From a checkpoint of a small contrastive audio-text model.
Data: trained on notes from a synthesiser with random patches, 78125 training examples.
Rows from block 3 of the text encoder of a small contrastive audio-text model, named by matrix and row number. Rows with one number belong to one neuron. Each number is 128 + 24 x the weight over its row's rms, rounded and kept within 0 to 255. All counts start at 0. Numbers have three digits each.
After each neuron's rows are labels from the 100 texts, of 14848, where the neuron reaches its highest value: "fires on" is the input token at the peak. Only what is clearly more common there than usual is listed. The data: notes from a synthesiser with random patches.
# fc1: MLP up (text_encoder.blocks.3.mlp.fc1.weight, 1152x192), inputs 48-95
# fc2: MLP down (text_encoder.blocks.3.mlp.fc2.weight, 192x1152, transposed), outputs 48-95

fc1.255:133116141148132105110125114134117118164137110094097092139134116138124097137128129177106126124111092120146126100124152138102138097121160091167183
fc2.255:110096113086097140136167128148122125136094110165132108132126137121119116142113131086122146114132124119131147163097123135144175104124137117136133
fires on: "inharmonic"

fc1.761:146137131144152138094179099114163118076132159071132086142148197095095122170139106120135119127119201121107139149132123126160142088148153134122112
fc2.761:113107110137134113134092158167095141156099123162117146143098106137100130092117141105107115129158089127150152123140122151082119146112109132121156
fires on: "modulation"; "register"

fc1.132:141082108083164129147158160141140120080084137116108121091095056114139142078128142144140090110089132129124114150136103165136140115150088129155155
fc2.132:150070126118169122130113143150101123120096107142112101062113123125121103154106117108122121137135099125154109160146098127145096097141132113143120
fires on: "swell"

fc1.261:134091106115124078130106150152118139083112160125144133139142144151149103101129171142146145117138126131093136146136092170159090086128146112128112
fc2.261:078100134146155167155172144173167135113101142118140114174109128146151149075106114089156122140133124094139132099152119149178144143091109121146164
fires on: "swell"

fc1.729:139106138134131127121144161161117161138143153119128130138114126083097082107117158159132150104057122121166140120163151152081142118115136103145140
fc2.729:139112126130112103121122089114154082143123115150103114125137150189130153126136144092158114202141111136127104136120099145119086133125139167104134
fires on: "opening"; "fm"; "bass"

fc1.487:091132087132124178108159102132146135135151140098161146140094137108121109188109090126132133141143125132125125127104154170127115128109121075119118
fc2.487:160100124134158084144109139139120140172106153141089077145166100114149126081163180104102127139109137130118152139166121109118118108115118172115149
fires on: "closing"; "high"

fc1.48:117123061135100188135089120143095130139140164089131151112141101119159103134162148153148177108087109133117108100131127134150145155176132128123146
fc2.48:112155106109121121152103127105151114125144133163148128095153109088134173089151137109119094128115116118106080116097159140154133149150065099138137
fires on: "pulse"

fc1.583:140118142120180178126147113121148122120121125144122154091137131071146146071154092112137099144091103150141124121127148145110141125133134132174119
fc2.583:095107152141108081151074137146124124156135105140125111123139128102116133179119141133124111106116115121124151160152091121170131097141088131103141
fires on: ","; "swell"

fc1.673:157158142098155164105123159147139137158128132113146144118109143161096111139113139136171121094080150111129117141137096105104136124119133173128167
fc2.673:176143132147122097148104128132093119136116087090151154134103118152126097150097165132165151127120134128117122157133128151138119120142114114138117
fires on: "register"

fc1.519:152131111128152145136127117179106098107104116133133108158105150117131109154110119120126146161096136139111139141140140114099137146107149105146118
fc2.519:147120140116158104093116119099169152171176105127128153106108154090128128129173156109131153129144106092122162138131110144104117110093120110087155
fires on: "high"

fc1.523:146124164130105156109161135122138080133100183105107123109125125158128145094182144132116137121120114119132139063130093116101105113153082138116114
fc2.523:096114096152129161163084120156143157120123136121180104118118161114096125140098113145111140111141143133127156169151157124151140121072093119137105
fires on: "opening"

fc1.248:112093097108122157201123101086161157076095115099117125094172139139115102100149142156154141116190175134134147125130129088099143143116133115114171
fc2.248:106124111135124149080079106121103095113122115103140106147105136121117136144077141125111141134107133145086124142148130136155078127149134132090174
fires on: "ring"; "narrow"; "closing"; "sync"

fc1.751:085090074109127126144133114141146118165162149158144173101100051112142111173127130142126145132125082100142119119138105124091158131130109091138132
fc2.751:149141147119123147147101126136078185115127128086111056148156169116129117105139155117096122166124160140109128122100169149129115124078173166115117
fires on: "glide"

fc1.300:145131169153104100097124118151175173121135113137171178162119162100148156120118106152102121127165128082097102080117105114118118122141086150093105
fc2.300:146120139079115142140144159092081109131102181137117132124124144140113135116146122097114130111134105147137137179123154135133145093114132133152143
fires on: "band"; "wobble"; "echo"

fc1.598:162086151162103129117131161144140155114080117074154139128169169187128129119127131143142115159141116173108119129089127107074117137108118131096113
fc2.598:138160158059154130112159116140131122151153118165127138120103124109144126096130139097106127131109120063128158137162114130158138142107125112148108
fires on: "resonance"; "wobble"

fc1.424:109147123154139085114110116126155141132165143119083146142122175162092123144104130154111143106146107103139123097099121176125148144080120119151150
fc2.424:131077124120123176115174127130109108104140123147116084168151097145128145128141133119086142126093128126152151132098136116187150141137161143141138
fires on: "triangle"

fc1.128:103136138140134112122131118124164111088091118115120095184171196112129144094120086111132135159162173107121120154112119078131127151152145179085145
fc2.128:145138121138149133103130160129102157167147130149139164097097070096105103169121145122130108115107094157128149094143121150147135120146102076154127
fires on: "opening"; "low"; "tremolo"

fc1.106:161138110142173142135080137123127146144098128148140146158167142138123104147125176140136084133138146095145083089111126127133119167144154075150116
fc2.106:142112174116129126113162114146157146168107103147111166177157153186185146121132075117159115123142095184151122151129129116154062119125129142143123
fires on: "closing"; "resonance"

fc1.599:108169132149123071095146107089145107121081154147128055142119163107108185128149086140126152109106149136112148137135145100142117133141144124159119
fc2.599:155101141106140140146109117190116145145151100148129187124115103144142090095107132128121081165121093152138144140131109123169147167118153164134151
fires on: "opening"; "fm"

fc1.148:148107142132128128156108145154119131116129176090133103148144120138137140148145131137107117089097114115141142123149088104082104117123160127146140
fc2.148:144138166122123115100157096103096133159130110164105144157113103163122066162073147127143114114105112119125159111116162101157131104158105119106118
fires on: "noise"

fc1.84:156122143120158085131087095109165116108136147130159119129118125113150123106122123092107122123122138102125129078098104112110137073145141114119130
fc2.84:126116108103112132106108121082143128103146120130164163130099134123152105085079115117066113122108135146167112147107143112107158178158169117130155
fires on: "noise"

fc1.526:117119121088159176155166109097129134112147171136113145109148126164130129118152155111124139130094112163184117132115143124106110121134127142134119
fc2.526:120165167137121106167095080159093132126092134163109133116121131131124086146135113152135145125149105107154144120129182150121138121144124154144136
fires on: "resonance"; "detuned"; "noise"; "wobble"

fc1.376:141124125134157099127135128167104097116122155142162121178141113141109118177116115126125144160118152095109129126089110121082120105105120129152127
fc2.376:135125117125123130089117128108149152193190149103118126121117143095125110128142143136109175086098095122108134165130101130119117113127152124111138
fires on: "high"

fc1.745:125083125105115151142133119167135089126129133135146126127143092104126138143074134115137143168077110109097146127101097121096157105124120155140167
fc2.745:125177119158155099101103113101117134139136126103089125149133154108137115148169134131101130118153148118132121108162130130113076158129108095118080
fires on: "pulse"

fc1.535:115127152135127168124102172107152130101165159128121175149114135135153115129113118118092154118126137123105141143145128069086119153148165119071136
fc2.535:086143108156124124135136172116136076142147128127091129152142132141118115099134163181111114104140061094152175155141147097085157130117129104142117
fires on: "-"; "square"

fc1.239:129133136146136136130110101143142107165132120138082150104148155155096082145113164146074152104116099169110108148123149146114128122147147077162140
fc2.239:111119135087125121126158142150116105145120134165132114148156077177175111133170119139144148109158131083164152096110121123128121112127167144145101
fires on: "inharmonic"; "closing"

fc1.301:172082118111146138159160131128105148085127122099138122104149137114120124099109165131104161184102136135152152104112111118149089132119119163114089
fc2.301:127146088122153151151116178127090106123107077125166108133096126087108115141168154134108147133098112097161173126115137096124118128134135124141118
fires on: "resonance"; "-"

fc1.563:136133128116144147147129123129099180181141126139122111117093106125151130142110153151143132115175126147139121129161181116115134100151148123124167
fc2.563:113170172140103091145118126103101138091167155101101106108138138110101145127093144123083153114163121113146108133128155136151078152110153131161128
fires on: "hard"; "-"

fc1.441:166152149116129126105100141092112164093130165113107231127118159148091081115130136116130116140100141079117124110148116147154143138118107170132140
fc2.441:142128121136132142098122140138122134147100163143097120090105077162103101126143120137087091126131154115091125116116141149134108151134121180141142
fires on: "noise"

fc1.742:131126097116146104136081100111090124119104175111138132124151132146139155124131152132093137131129147105126141114101099158131194121139123123112139
fc2.742:091145140174137157092086136149129101122125098111105107087123149125110097106094152136107176154109113138113122126124152081119124138128164132144145
fires on: "ring"; "closing"; "narrow"; "hard"

fc1.170:115137151117127141128136141098117119186145103122135136103113134129073120171153156125116097066080106149132138155105120125143152153127172140137161
fc2.170:108105107125122147146131098139153133141143116161169116112113101157123145108114105093072130122117118108101142131165131099118158164085144144152121
fires on: ","

fc1.341:120116120105161064136111156161129125098109136093127104118139140144135074087128171134127143132124147157118134146171082124178117092152136098149130
fc2.341:095096120167161163153164146153163153103109122128136101138121146148155133068111127100147123128136145095158113101156120157159134147101126138147144
fires on: "swell"

fc1.701:128153118125132128175098154075123133086116134112091113127151167148122109174155100160153113167157123124136127087120123147144134131071129137149144
fc2.701:132122097177122139076143118134099132112137086109120125155133088101111152126156133105125132123130119139138121130116121118139082158133122130150111
fires on: "modulation"; "bass"

fc1.715:118109154141149149134157116128147118132146125129142128095129102121134140104123111119124111138082107128145102113144126109107152140092163142170117
fc2.715:070100137078122106145091141124115109132149099130108115104118115097119137135141135101137134097141127160126109162130072129157138087144121126116131
fires on: "swell"

fc1.670:153137146090140111114070162146095134137143144129144098151154132147086104167085158148120126106126120122146172126137154127150125095153128126104120
fc2.670:111134108106131151099181129097133157191092120134117157124136097064150131113119146078114126087119138133098126133121130111109123089120114140151116
fires on: "bass"; "register"

fc1.576:130139098095150162140094145139100129157156131186122136133143049109134121127122193140132114119075097120130149132145161141098102146116109095130138
fc2.576:114119125169078082133162136117167123137116115102114144084155182093144107149123059130115129121183125148133124142122105123180144089110109115137103
fires on: "noise"; "swell"; "ring"

fc1.299:156101133131129105124116122132163106102089129115103098193146155101128154055160097104124107125158152135147127156124145085155113116135133179117100
fc2.299:112162138142148153119156129130097135151171124154164149093131115135121108186135122151111127144132124111125128109118101153106169138165123100137145
fires on: "fm"; "resonance"; "pulse"

fc1.208:172087133177096135115166158140131148120128168155104091118155121142143121124166169117117108107083081095103146084161136161130142096158107147132148
fc2.208:076140125092159112129090092150113118102140081115139164124088156107104126126106085127143143121164143158153113171121126088127101151093145138141126
fires on: "opening"; "resonance"

fc1.94:117133144105138100122166117121114140137110162159129067092098127120091118115172142172113127085085147118117156134140157152177126158122179114195120
fc2.94:132126149139084133151097113149162107137130090135101169159150166156140154142108080130142114146167112130130137142126101102119153100112106136109129
fires on: "pass"; "-"

fc1.270:127129058124153119136072120135126112147118133141147121172116146175134134150142129140137123090141116120126084110100116153123105144139125108119111
fc2.270:131114160109126181110179096147145070174106163152134142191129138110156142063106117126168147113106110108149117127113126134163125146101106147115119
fires on: "closing"; "resonance"

fc1.279:167134107132111128116102093157131129114096085115116150121174094160120176136149150131119103110147134106113111147149111087164112155126135153162066
fc2.279:116127134106160104101128150110133094105117120085156138090088141084098124149116103120125135100146138142070107156142142150065125094171141107103162
fires on: "closing"; "saws"

fc1.596:156140129138146105127146145084112161144114110148099098104106134121080091125146195197151120109104135139137150148137139183151134096130129113149129
fc2.596:128132123140105145109111118165152102086149134135128151123155146148186148140118059084109113133132115082140137147097127104123149159141177120123111
fires on: "bass"

fc1.125:124082109115162093125113153128127152092123148106123123115129108148150072107141158134151153123132137143109134125163095140199111086155135098124104
fc2.125:085095125166161169155161146170165152116117130120129116142126144137156142083109128097159131113120121105148122105167117156164136135091134138134145
fires on: "swell"

fc1.717:138137064135128132132124125140116129102087104100134117120113155166117127117148135155169119094123138192169109160141144112126174121097125127144092
fc2.717:102183156109163124102134129153106097083077145128132103175126110122119123122089105100154136090109151149146130116048114135107149130125124150091132
fires on: "ring"

fc1.205:107142158138121162143090177116143112078116142133133124137116140135162132092071108137128156142106120124107155124110146109101176138133159078117111
fc2.205:115126119147098152128066176159105089146132098084124113151106137142137113078124140135066162159114113153113164138136150145085139142120152111152123
fires on: "noise"

fc1.214:150103102098165149110098150113133146071167121135097103145109192091103149097147170121149130081117134134138096120094135112135114088159151136111108
fc2.214:122133152119127093123127113149134079151089141126135131161116078127130122106083126119141122120142142140170125155113136118140127139124108151122123
fires on: "resonance"

fc1.484:135169125103144098070157137158164120130169151135138108088118115144123144112157103117108124108107113122130137119107163141124103135150132111126101
fc2.484:140137128099155115133113145156098147167124148122111130168112133121178101145142113128155140111090104095130135132134098169054112097153139097102157
fires on: "-"

fc1.30:107132098134144153099060146139159103129149138140143177153134058090152183131146149139095113158146102142142103137124100122073103122118093103068129
fc2.30:133103141096103112165173107144085158128107121107109079133135176176125072142083112086155128137130146106137133124156153142147162138123163155175150
fires on: "glide"; "opening"; "filter"; "low"

fc1.64:135136148100097126142171134082157137108116137150144113153086141132152124151148135157108134133171099093167135109102146154087130085102084128151154
fc2.64:163143153130101109093114119168086142104132099124126110128079149126192112123137099129108105146123157114123104126106107119155154104121166141135142
fires on: "-"

fc1.110:147162139074172142138133108152144169139155159153119119097153123150172136110116087125105129188116085114105154076079145161143123138131103123168118
fc2.110:103126115142123073107138100139121132133104108130148151144102124105154134113134061124162097105100080145089093149114112138095140105115100139122066
fires on: "triangle"

fc1.397:123146065119171094165129119154137130113112149121153129134135139131119103146119094152103161160139119148093121122145102093160145098104145133127121
fc2.397:134102143126106119118133117148121130154110112145069103146151105128153119146176154125146124118171143098111089100141137110094129122126119093087183
fires on: "register"

fc1.630:201113170169128132094128153129151124101157158108121124089147100137157128084154098123102156132132163151129147166120110130138093116146134125150128
fc2.630:116135110073140155142154133134165111158135139117157117128089163149132175114150138121122125106108136118126151118100081113100109114145170145150162
fires on: "wobble"

fc1.628:167127150132119126175138157105147163122143100135119102138157113114151120118124172150191098094123109107120151154106134116131125142115174099113146
fc2.628:105078146134163094174130069128162117148148081157148142141120154156089129130113126141162122167140147122106099126149145152166133119181149100126124
fires on: "fm"; "inharmonic"

fc1.107:129100115115135138128131100127130134137094124151102109114099136166111091096100124105128141149124099134126124105122094122082144146062104114141137
fc2.107:120153169138152101178123108136111079168163107163140142138180074151134096126134134124118135159087111110162110135138181157137113142115137146116158
fires on: "resonance"; "wobble"; "pass"

fc1.159:167169119156111131126076057117132132132122157119129127130124136141145097092101136152140140112111096140131100124160126112143153100148067135146122
fc2.159:100146097136134134153103082098133146128147147142150139157107122136096092123132159147130148129139092145137149146137083117130160151146126144108138
fires on: "opening"

fc1.25:153119111122096145163139149128118111085091122099126120118121134147138146120159127126212115192144082133103156123149112138159112158109152142135135
fc2.25:090136130130130123093104130091140132158116098123131142137132150113109129140086129127121151120060145140120098151137082149098132151162130167110138
fires on: "pulse"; "triangle"

fc1.617:139115117086116130137168163139114134156153124174125111110132122133090120189118126159139121088094138131125144144155197192161159117131148101188108
fc2.617:112123132190123130138084089108144122118091157078110113141116152128151101071160146122101173141117123153112122109125070085090101142088098173106138
fires on: "ring"; "closing"

fc1.157:131131086122090079145079089141104135104170158091139127132137164124126109132141149156127133135143178148118153129143141106171170090155110132085118
fc2.157:120123149132146134129073117137087149167140156101117146129152167118125151106086119108117115184073138120137113146114151122125144090110156136150113
fires on: ","; "echo"; "gate"

fc1.312:098092094158103121143136092131097130076096134114082126089112114133142093139107186161107090110113110140097164105124155185120119120175115135081125
fc2.312:150117082106087153109137122127087119083104127150053147107090148050108141131120119124178102125116119136148147151127115116122161119153099114132124
fires on: "modulation"

fc1.496:130125090106099078141097097130100128108171160102135126137147155118116105141131131151108138146146185136116144131140137114170169108163116111098134
fc2.496:133126140138143142132084110133089159162138150107120133129150176132132139093075119102121105182074139115130120134120164126120140096112161142143112
fires on: ","; "gate"; "echo"

fc1.439:148134102145152143126119120128131124148122168106174134144092109154100098144092145138130157146127095140094090083113115144120120151099062130133139
fc2.439:122117146107124074103131138153122107110117124144143116129172114100137132098131118112166143130126182126118180152119157149146118103104184180092090
fires on: "-"

fc1.230:159085096125141128141091150125119114146150082157105100148131174123115152125134143165101143139174135157116114141139094089128114131108141116139089
fc2.230:104158103139126104117140136145119144098105090126155132159126166108154132121129080115111154138162117090139146163161092115155145126119131088188156
fires on: "bass"

fc1.603:139122106137116127165158148143144144116148125111137177114127145146126081117150114131105087139183093174150083099120142117176106090152171139169192
fc2.603:089163129145160171146091132120087109122115118146114118149157158111132148110114137116139108128076153093129154168100144106151132063115146101103119
fires on: "pulse"

fc1.664:124111088115113147100087141098105152153118094180088116120151115106147118116151179100114147103110138168117129110112189116100146138076123110124102
fc2.664:117120172113128103117161130113132136101134131103159155129124115117134115121129094159135150145158094072141135132121102116167125127143130140175127
fires on: "inharmonic"

fc1.336:128115088119136119128157154154094156135158145163119084111143098143155119104162121137113155115113111131112176115149119144127184148140154135135116
fc2.336:111145163154092119144120084115167107145094130127112144126095167099091125131114124145146113117154143136133097143127147116128069112107089100156137
fires on: "pass"; "opening"; "-"

fc1.57:137151099122125124104167130092094127135133134111154147107133131126144134118159142101113150133133094138162131101093092126083125148132083121132079
fc2.57:095152137098139158144155125128154133130135112138151141156074104149145092115113139144158115125124126111138131106163120160175141148113123146143119
fires on: "ring"; "<end>"

fc1.344:192117100147116143156127154113090131141164147108129170133136123104172103118106136116074118144136142134128146133055172138076173156101121100138143
fc2.344:067107122123142120116150150121181149159116126129102105101114118106152144128124148126145105147122147139129108117102108123147095158138125090106109
fires on: "high"; "band"

fc1.521:131114146110136100129170126123107154151113172164149066085092123119096105131167147197108121093083137121106145134138165162163129126120173117199118
fc2.521:126146155134084125139098100139152086105128108114075187151153169163149170130097099071140125139168102139140147150128087102135154144115097157121128
fires on: "pass"; "band"

fc1.676:109127137114169137097080126084136088093186157122120110121128111159139098117128139163137109113170146080149141100095149153159103101107127123151157
fc2.676:126091144122114140109107113146105170112151109114141142131075134098120153090095140163095128114123123186145089117130143131135131119129161129115177
fires on: "noise"; "-"

fc1.262:155116114101150102156092115128111126107150161106135124163152130119149161117113114121122156129165142133130127132165179086163148123182129106163156
fc2.262:147102107123084083145120146094120133151121126093132123123141102147086090120115131116125144163093124085117113125108153094123114115112087161138117
fires on: ","; "echo"

fc1.559:144145121134126131137119090112153161159099121124134143077114117139138139123165144139109099139147081150123144116130103103087114117085162157112133
fc2.559:104156145142120106124091144131134143082121114129153139126130126076077124098118117125143130127139128095107097140101146183138142128147080134148129
fires on: "register"

fc1.187:137114108119153103155113113124111115116132151097119108156111139111136161123136128122147152136149142138127125101138185097148150129145129123142167
fc2.187:141081124117096074153092140095125133152124144093129128112145086136091089114108131114128129146105128079101113136119155099107118119121098147134099
fires on: ","; "echo"

fc1.242:110125107101142108133171129141114130149143130149124094100102111108125083154154138166119159102081135130127140151126171159164151159132155085183113
fc2.242:157122154144088137131088125095139134129101145120086132134137169150155161108122120100101102139167115129119143090138066122104129085089136170119138
fires on: "ring"; "closing"; "filter"; "-"

fc1.518:123108149135162163142166115119163127122133134124136143113138117105128149096112101119116085134090078148157107105127142124112148145106150141179125
fc2.518:078119150088115092154076121118115096132139086119120102110105112102133133131137141097126116118138142157124130173134080123172149078142104131135132
fires on: "swell"

fc1.517:135132191106129160127137124119166120111129116104123175096138167149125119121135109119149124148158153126130086099144113076133130135108119104120106
fc2.517:090140108149126117168131109102099141108135166082129110103134119089109157113127110145153144139125096078151114127125113190135128152095123144149135
fires on: "-"; "wobble"

fc1.466:138086147110129059108132079113140113116135112163091127125160155120130123103127143111126143139180120173102171142122155122138102087103099101104114
fc2.466:124121102130163088188159120128107138182141070152179114109140131117111090145166092113133134116151134127125130121169109132191122138128119136151144
fires on: "inharmonic"; "filter"

fc1.730:171077142154109120134088110121161132132137140148120085122131166096100125102125147143158133128142144148159155091139124182152149113147115091139149
fc2.730:132098140108204154145112133122117124118160102109083090147118111129111141113123120190132089147123109139150120148128132120118114171145108123112156
fires on: "modulation"

fc1.101:122136101114106091109143117124126086145123149155130067119112125112122175114179130177113117100108134126100122122153113108114138119157154118172126
fc2.101:150175153137115121126143132163106194163142089159119154136097127134121093127088112082137115178149124128134150135109132166139143159108154135113103
fires on: "inharmonic"

fc1.74:119108115113148073135125155135101136121113151129101119136136135145148103107119167121136169121110156143134118138175093172189130092154133088130145
fc2.74:102105135177157153152161149161171159117125135124132110128115138146150132086079139093147127116137151087147124084152112158177141141086130133142147
fires on: "swell"

fc1.406:149127128102112188128121100112121136136154173132159169094166135108117137134105109131137148167126121114162097129144136145136162131143155109127101
fc2.406:143136110121143100114168108114118135136172143148147104161120147085130133152129135133146170122128081149103126095115128160125119145124093104097106
fires on: "high"

fc1.114:114143159116150080156182155142123099149112120165099138102115165128112116154144147185138109090115151110127120142121140174128164113149114128149133
fc2.114:154083118150112152108079093136115160099112140064134105162140123121113130120099132058124119150117107154103130130129117086127102124116139128109129
fires on: "band"; "-"; "opening"

fc1.609:129146132122177112102150105076175127133115160093125077123147149115066098164153103140135119107060142155157120132135178131148172130132125154163140
fc2.609:117130115154138110113121112166119132125127132130111157132083159168164142092094151123141113163152133105129154118137106124146068184109117144113159
fires on: ","

fc1.348:118117147124136117110149107122128139157117118108114131106127133134161071122134166152108145129084071150129126111097157147126133093122137066170179
fc2.348:099121127119143121141135127140106120143121119160135082121155122170098132161152121102161127094146126116146185115111117113140137096119142164126142
fires on: "inharmonic"

fc1.9:107096103097117110147112121115153113140089116167140167110163100135148141154138146091127135112125205153159104112147123108160138090132130159106151
fc2.9:119125116142145163155141147116111081135108126127159124125144137076110127144132110111118152145092107153171104117133144133113158090182141150131124
fires on: "resonance"; "hard"

fc1.73:142121132095116126121092124148119136126088182144108178140118153155135126106159195135108144141154142166155146105135061108086174110137125125100179
fc2.73:150123135121114141155130176148111134131170124139118062068134113153102176175105124168100143135108153108106085174105147158135141120137136124139111
fires on: "ring"; "band"; "pass"; "saws"

fc1.12:150075156115087134104148151109142127095112106140127151109159109161157136120150124159130126106129127168111094135111116073135111148126123124108168
fc2.12:130131159127131167126166128102124133105161144137142152141127175172134121172144089130135117150174129088151142139090091099141100129111158117137139
fires on: "wobble"

fc1.586:123131128088144147125144114121161115110136176138137109152164124163138105135153143142154126149122133135152146139095155101115091098106131148157105
fc2.586:134151160072092137125125117141124134166127123130155141138066127163108146155129148134149143098176113116145159148107097129098163097134132142162135
fires on: "detuned"; "wobble"; "resonance"

fc1.190:160127136119082120140124134121075106162108169129107116127149164151125112125134180174063114102146137138141129124136128107154166135136173119127128
fc2.190:107103122120154134136106168118121133108136124124118086107114146125149142106128108167140155119069129146151089168117136108153114070107124102147158
fires on: "hard"; "-"; "saws"; "narrow"

fc1.295:168097132132102160103107107059123153103152127147135151128136108111124108136107143177124144141110072126111112148198110117127156106139115136159139
fc2.295:136147123136130119121092069129113091113162132114158143198141156145104080108125157117144122103152091134134154119130164172156131128137157157101083
fires on: "high"

fc1.290:157121157102151156151146148131117128114162142106091131147124122152185126108143127113146115158128131164135142104099143120168123104111130093137170
fc2.290:090156082093138114148140119118104151135120174117119118141122120098121142113133131130163100101120134161104107108143117142132138108151142147115112
fires on: "-"

fc1.349:128148109137122080124151118144118119138088120101119128149114108085119081047146129107090149124137107155083186116125121135104136161138107113103087
fc2.349:143114155115134186104145142128132146133114129173130143153077148110116141166112152129165182077110147139160155131140130134148149097180171113104149
fires on: "pass"; "-"

fc1.428:154172146121131123128108140089121098081123117118128130125141141150134127108163122129108125115088104153104163128144120163099092131165149070102160
fc2.428:165128122125112168157123134124158140098124122122193131126119125107101137112142106118142103129103160098102166126143144127124145134137130122127163
fires on: "noise"

fc1.590:140118142132127075115120088133129118149162134142124133107137116137137139162104127146150098095143126107150073117107158121180122098118130136071154
fc2.590:173134138143154154086124111135112186167094117160102085142179116129173112139121114179150154098128147146118124099099141108136115150126124073123164
fires on: "register"; "drive"